config = dict(
    encoder_arch='transformer',
    dataset='simulated sounds of rotating machines with and without faults',
    hop_length=160,
    encoder_head_dim=48,
    encoder_inner_norm=True,
    encoder_expert_mlp_ratio=1,
    encoder_width=192,
    tokenizer='word',
    fusion_encoder_activation='gelu',
    fusion_encoder_qk_norm=False,
    fusion_encoder_moe_every=2,
    fusion_encoder_expert_mlp_ratio=1,
    grad_clip=0.5,
    steps=6400,
)
Rows from block 3 of the fusion encoder of a small audio-text matching model, named by matrix and row number. Rows with one number within an expert belong to one neuron, the router's apart. Each number is 128 + 32 x the weight over its row's rms, rounded and kept within 0 to 255. All counts start at 0. Numbers have three digits each.
Before each expert's rows are labels from the 100 texts, of 14848, where the router gives the expert most weight on average: "fires on" is the input token at the peak. Only what is clearly more common there than usual is listed. The data: simulated sounds of rotating machines with and without faults.
# router: router (fusion_encoder.blocks.3.mlp.router.weight, 16x256), inputs 156-207
# up: expert up (fusion_encoder.blocks.3.mlp.up, 16x256x256), inputs 156-207
# down: expert down (fusion_encoder.blocks.3.mlp.down, 16x256x256, transposed), outputs 156-207

# expert 4
fires on: "slow"; "a"; "reverberant"; "no"
router.4:139108159111110082139110118168096066098090104102162114121136122160123144122114162134163099131089123050160125073103158142184172141141143127117118168070102037
up.0:123070106153114144143119142063179083093091108160082069153123121112105157136040045139167127149133173135132117160102137071102151127150178084153108101099127098
down.0:027118117137162147112098163168120126053074159150167163108189145129122137167122151066098110132085135108145166167134105098105153185147084149142039129098162138
up.1:123087110131139124175139184176116122160125098096145124173130108105178087124104141123139131084128172170106133138056128165134071112154122099155094154152143185
down.1:115095106116176065162107151164162139137097142163131100106145138127123161099107138152119098154133074160153152178175090168153160103122125114129127170125052131
up.2:122156069087101160179114176103138123151188175129121157090103098074141164130054100143141121083118140149147122140107111118104112127133089123178130126167110178
down.2:106098152070117135116104165187084127160137133138119125147118117127077173168169126091138151163104088112113118166173117078108183113078115089077093145097101153
up.3:167137131166117058142116133129118185130151074068129098136099130134125166092086175172126192147123124118082085085148144136157156129092131109068124113097124069
down.3:131167149147146098113176124186146093065036103143122117114181130120081175132157104127152115167105099130124124140173095041186176164125103173114115162091123168
up.4:193153108135093112080147153159166099161130154149120100148107083085144117102139107143148115126119122083172151068128163169099090154153128114171132149087131157
down.4:112131094083144108137140137135124134132120107175133198080131144120147167103095161102166147120103181128152145178143154083123172157125112133144157174164141097
up.5:144136093133097138095129160148115159198137139123132105120120035107149096148133132108118157099157104147116120122085113144146051117179153145108120137169150160
down.5:134132131121119083107162177108137194160206181105135127119114118197145123120140076166095126131178125136117113104118159143111098115077109108112167128204148145
up.6:160142168102152177137133167117130147136152109187071135165132061121126130142172097073137166074124126159129112119141167129139106160143079140137147094159118140
down.6:160113137046150113162131121107103101160155139128114126111129166128145107068126217131181108146191123138156146110187125131145144176093139166200037162154143065
up.7:175148060140103164120183173038161120101151131114101133124118130054152131101194154145087174138173111149096127132117185150102123112122180147111163099122092204
down.7:141119199163077137104128114160099170170166129136092151099125108109110142193079132089113098147123191135145137132123104155116126081100123070132112133167128159
up.8:113146127132136179124174150082188138092152113152112120179113114144073118169187131104134163084158164135130172089184146105122034146116116129130137146172134173
down.8:121160126133128107143147113112140118202128128162154135148125134175137164158105151128142168127116125175142102121108116049140107084053131086119107121110087108
up.9:109134058074123151096155109116155111154132185129088127108139107055117104152077076164135115128129136114171096168113164094126079177170100091180158098129141184
down.9:084080151130077109109161089158144131097130096142148103123090113107083110158102147164117145121119147100073154166142137123146170116111132132093095105190125142
up.10:148156170142115093169150082141116200182119073100102130144103167146115084153163172147144151189127152140111083088134126153113118129090145122058100132092140083
down.10:137225155136126102109152132173140126115105101211132193117193130122089133122157136086180100158128112106147104085160089087221145156080082153105122141119118152
up.11:164112116164147130134159125080109114184129182159056143161156172128112128157128147141108153166128091124126101100114095123049113120122136102115166117102067164
down.11:123105167118134132085159074106081085068107078119097097112095095097122098108103106114151134136140128166136141087116174143111143111121191149144110141102156195

# expert 3
fires on: "with"; "fast"; "slowing"; "fault"
router.3:086106103138143197153110113164116126052089101119152170087068167238096127150141180152117134150104163146116224092105163125138129147127115150092128152141124120
up.0:119064137108169147128149128095081079099112131203135114071134088154096167115165092151175137175206098148112161146129128120164185108145110206154139186151118212
down.0:110027172187170163175141087136091125115113104024147138133143135197139143153140115181132142129118131083051149172156126085134220084106117122159135151055077144
up.1:073104109161187160123107164067096048131131173150154157098161113217117082123179146123121125162193137092134138142149137161111101115099130167155133173177115180
down.1:090061213152148179153126079128128116106078079107102166141125142178135172188107140138145129104149163078096183134182133096152151096060105107149099139075106094
up.2:086076114078139128121114123101073141069115178105160055051110086156168097122115104168090117158159103211139195130088158144095138110118116158194152145189142193
down.2:099065169154138126175166098135141152108071086076126171097142131159087202127139100181188105162147099122116193127172128072145226120096113093076113140104106120
up.3:107054121064179128112170115118087110111093165185133069130135089155128135120160115148145142127226102184170158095121151158131153115121103217173144135168118200
down.3:122065187139118132161147114140077143173083057080140157104110135212147146137116106173178119145127105060094195155140113081155198134102103125139103129080065102
up.4:126072103120166148133090168104150104081082143170111114105121064145129092150136099151078145076146100136089136147119125143123088108144171188143131123187130199
down.4:078069119206167162116145141183117126127115149019117210113104102136109184166132108117067131176166138098099183069133141087188120090149109152087082138095121122
up.5:141122193137067091116136123148148130174162115123071188175148136102146109197146118110119169179103155126096075086055135066121105147166147083084156160111120129
down.5:163109084161188182120189150085131095090086131165177143143116152172157141130122153180131116140109150122115152139090088236070128097162218181125134093075079137
up.6:094113158086067125162128076127223183120140121130134118165126157127082132151116128115119143129104150127099081106118127105135090131093139109154133080098126139
down.6:175146123193108117160135162145176141112087124093125140113134167172130109134126086164110161128175130107137159069147122160149122129123103230096133110119151130
up.7:117096097150148102130144110114124083109135230059115125127146149129069140129127112134058150125153085131118184143102126162105124071117167186088164054128082173
down.7:114080143133134138165159107103144099198147131171096242163092115111106084183105117178147176086116123144117118158122112179123093098122200049090120123118087152
up.8:177139143142112114123148097145176071168111120171071153154200162124076139134160112120141139110090187080098081127178088098165118135131126096126167102088070120
down.8:101145110137107121140135177090101176130162144155212087158124152086145077077143146118127141071111137161124150135114169160114143148156140114127143148138144085
up.9:086136177119104171127169087110131091153105141201078155123198149150094116182133084148188109130101105132150102145153084138131100154081131134152144149153119136
down.9:090091130133200146192120131111126129137125127101184135144127159166151135132097134139133163099133185170119143118123110151110165142127113155140089114075077102
up.10:086172132143043179158145160087141144156121079199080122202158115162111149142151098136131142117130184114139071117152122143153105172076167082142121116093109125
down.10:080129098131108157109128130193121124099112128091177130168107168153088132120153182115114180098143129080131092143101138098143107144109137118069084136116105131
up.11:123093170143091127092097100125119128129110066116118130161124104090140205148125151184169117131110099091108146179085166059109137142124154048127144147095122094
down.11:100159078155074146193083131080096159117149135087163121187118134159109156132126180140094122134141131128117079155095125105076121189121128151105108102045111106

# expert 13
fires on: "gearbox"; "room"; "down"; "speed"
router.13:116144148143140135140065131147197165120084185178155145094094136141118179079133092159083137117160181116143163105203153121181117109154115140134139125095143116
up.0:134155126160143114159136118139112126139117110111164094091138113130165154136163093184146146125096160133109142123102105132079140104095135082126155159143154100
down.0:145106094169084156150147103148128129142112113113109112158139144144112143136139082143152143100122069146098142146175132187133118107132175168083152092094113141
up.1:114161108107095112074143115108106152163132117146108122143128128167155147155154197118111137157135104138105173149061153151096111143073075134126161130084111131
down.1:105117114147150120166132185126132091134123118163100121119160087143159152183104063169113140155106145131148127103139088135105204101170141167166159153150132109
up.2:105064099094133141104145155124135116150147132061127105139147131084159068150144085116074141144145105113094167112099131133144114137181142169098099114081173161
down.2:097166139114139122102162119118079108134102151119091125186171087145124133127124123075142138112106148090145155171162126129118146102168098115163117089082128159
up.3:104094031146077194084049211065169115082097187105172106115137163146157106099120135145099149156112107119163108126104166126114114147152151156148195123118113196
down.3:162095138093064170131141129157124096132189119097121058119121163125122147112129137065101102122099168090160112173058156087093082095211187099129146102074140149
up.4:200102145128144158139118112121121125116197042112129068123121119133123135195085128082139143139119118107158126098151132081083134115165143115127118091116143074
down.4:206140122114172119186149105191131142169118090146189157084099141130152183096180107158127149124136080185115115142147117124173174168129093144153117173121154139
up.5:184177195162146107122138142202162193118124119095124137137052134097121170111086131101077110141162134158101134142143177153165144078160101134078123127139080065
down.5:112202141099103105131181147140050169132083057135171191097115069120109170110164138138163095144163126120112134171125145100178129117090125123051090175098141188
up.6:123139134140161156124136109127119121146174124110089121193123124098160057119188152121092152121157106135116113118073127075091078153133170100129173133126166102
down.6:187129162135194096148174118120159164130111121085116121120161121198089182177187167139170121111136124094093152115165151129195141102077130154075106148026111094
up.7:219186171092169106099170110145163168166117099137083150132092090089058139154128127107174137134139129073087134093195126126132152104144127086118097101121115110
down.7:146187150122115110146131150130096142140105122137174192167113151152117145113140150152152094091131120149098144188140157135151114135104139097092089156090109141
up.8:148117128111123081061105148067121117104121162157107167106115114154144135114166202170145169120140161108142127150129121089142096145126128127103167107113079153
down.8:122181123152116145134170151113106090088176108120203129156162126126183131086078146110093131116118154143111156130105147097119175138134086160128117112132150144
up.9:181229159069126133109145116104150106112115085159079123107107079127071115181100119120162130127133115086142115105185091114130093073129103129121129131111172093
down.9:143166129129138124193127140157101160108109102082123158135098137183159118119118139146142131080138087173099149140123141191167118172117110098099115092073134131
up.10:167163143122132158110146114113172104093145076101089090138122102117102154200106126120131160117121126059143133114143149085074100069173159107099095130158132103
down.10:168144153075144118169129111158072150170076104141185146116111135160138161140162136121156116100142096150094124143162106230151118164102099103146164164108142123
up.11:128139133133076114126161088184131145145163092067174117150103174095128094125154107131112074120133166127106130176097182134100073106180160124148121139086185096
down.11:060193153121100136112108148149076088149135138159142216091154140119142167147136189088173116146120137145187145123155048119098102090140103145152117098137141161

# expert 9
fires on: "<end>"; "-"; "medium"
router.9:118133090180151167160123178059138139066139150119094137144101109078143181111120165174050141151191142098134154110158168126089144091109143119074121168127101151
up.0:154100157148162078125177135140117106124125121099124139094091133182175105152117074114148199188131175160116159083130105169121136117167110160094145151138111116
down.0:164142141105114155097117126123101142128163110166095151168069106064139155136147197108120166053136092133155076103168137091158103146099165111104125132134147123
up.1:108106116120134189153136185108121144113128133134216097085082101125115129097156128165142116135239110155139144170091216108151167089121155193177129131130165176
down.1:147093182167186106122116116115105168122113113096123129088105128171117175088106134168143117147130108105097162126138148143136128121117118124125164168097119096
up.2:151115153128118148095112088173159139125158071100135064093091068090128129105124111143142142174167094096130136119125196091146144093132182112145098129133137093
down.2:112103111144149066163175144203171109125087162116157125098140127148087152157090082166150116139092109110146123122104098222087142110197136136209163101204152081
up.3:141108130125188103155081110136123105131109144129143121150122092163078180112091114148154184123147153136182180088100110090080183118150115130130162117152118109
down.3:170151139125107059100129131192145159158140117087130167086129128090142166102075125153107079150117126149104145111164129138143146101174123074115110142157130116
up.4:128174120048125130153107101158143125182138113123098164120110109167159091122074129123190152145039124161133120153097113132099121130146136150121151079119143143
down.4:074153097062125116087147156145129061119140120136165150140148107208125112174189111061147097163159135073070180175181120093157135154089137191080102164073079152
up.5:201138126101136105124157110111124098120086136062100161085149150179166138108118086133130152185141150132127142087108124169137183116135141142089117135066115193
down.5:166174143121183086106143122120094195172162117152193157132089122057153109120113154120140188087155107138072085137128150101141110124092137089100125146140126047
up.6:119107100125101136083157159101167125135164119088155108084099137104134100091144111147137119142179080096146153149107190125129170120176139186183159158145142151
down.6:146048145175194121120157091124119202139125090107150147107097108172119162085149103174173147151124127125089180155114178150160141103110130169119174171130141084
up.7:149115112124150109138121175068183138140170130110135129086060113112168141107094121144113155171172118159115153105154162182130162096223130120123130147154129140
down.7:186144138134166111131137161134135177101162109124142121148047120070108134064116167113124175135149116133076119132125138175124113107108165068133152131156146081
up.8:152137142110179094129135112089167112161108094060057130075083159142197145127088098127113152184136098158095184080146151116118167112184143143085153155098148141
down.8:135128145154128152136159142144114186143167133156173145167039109088118113115113120186128167096154092156096102122128151138149129097100153070090169132148129099
up.9:185138089093100117096130156115140046145084146111103159022147169170128122134148114103156145150092133113147117083112127129135190161114099166173167101134129181
down.9:151109153134096115138167104128098123130147144131130135137092104110155138107143079174125119100141089155092109146080136166117095081135106049129181137200119092
up.10:146126128103164121100160156091127145103148144143130122059108114096162154104134113108094154153197119141096173160140178128122161104187135192152135143144144177
down.10:178074155155209117114160089109086191118137094119140141133067134123146170091127147166151144075158129146080122130144164150174131117125157121119195159130131083
up.11:137106112148119165128160144121135187159174100155162126126126064123134073174151106120136153074134154080091154136139099155120056083090162106133068129130171085
down.11:090074088130107154165168156158124130059061170133077055122100187154135128162107126137105140128107070135139110170087111139106194097119143158170141136116075133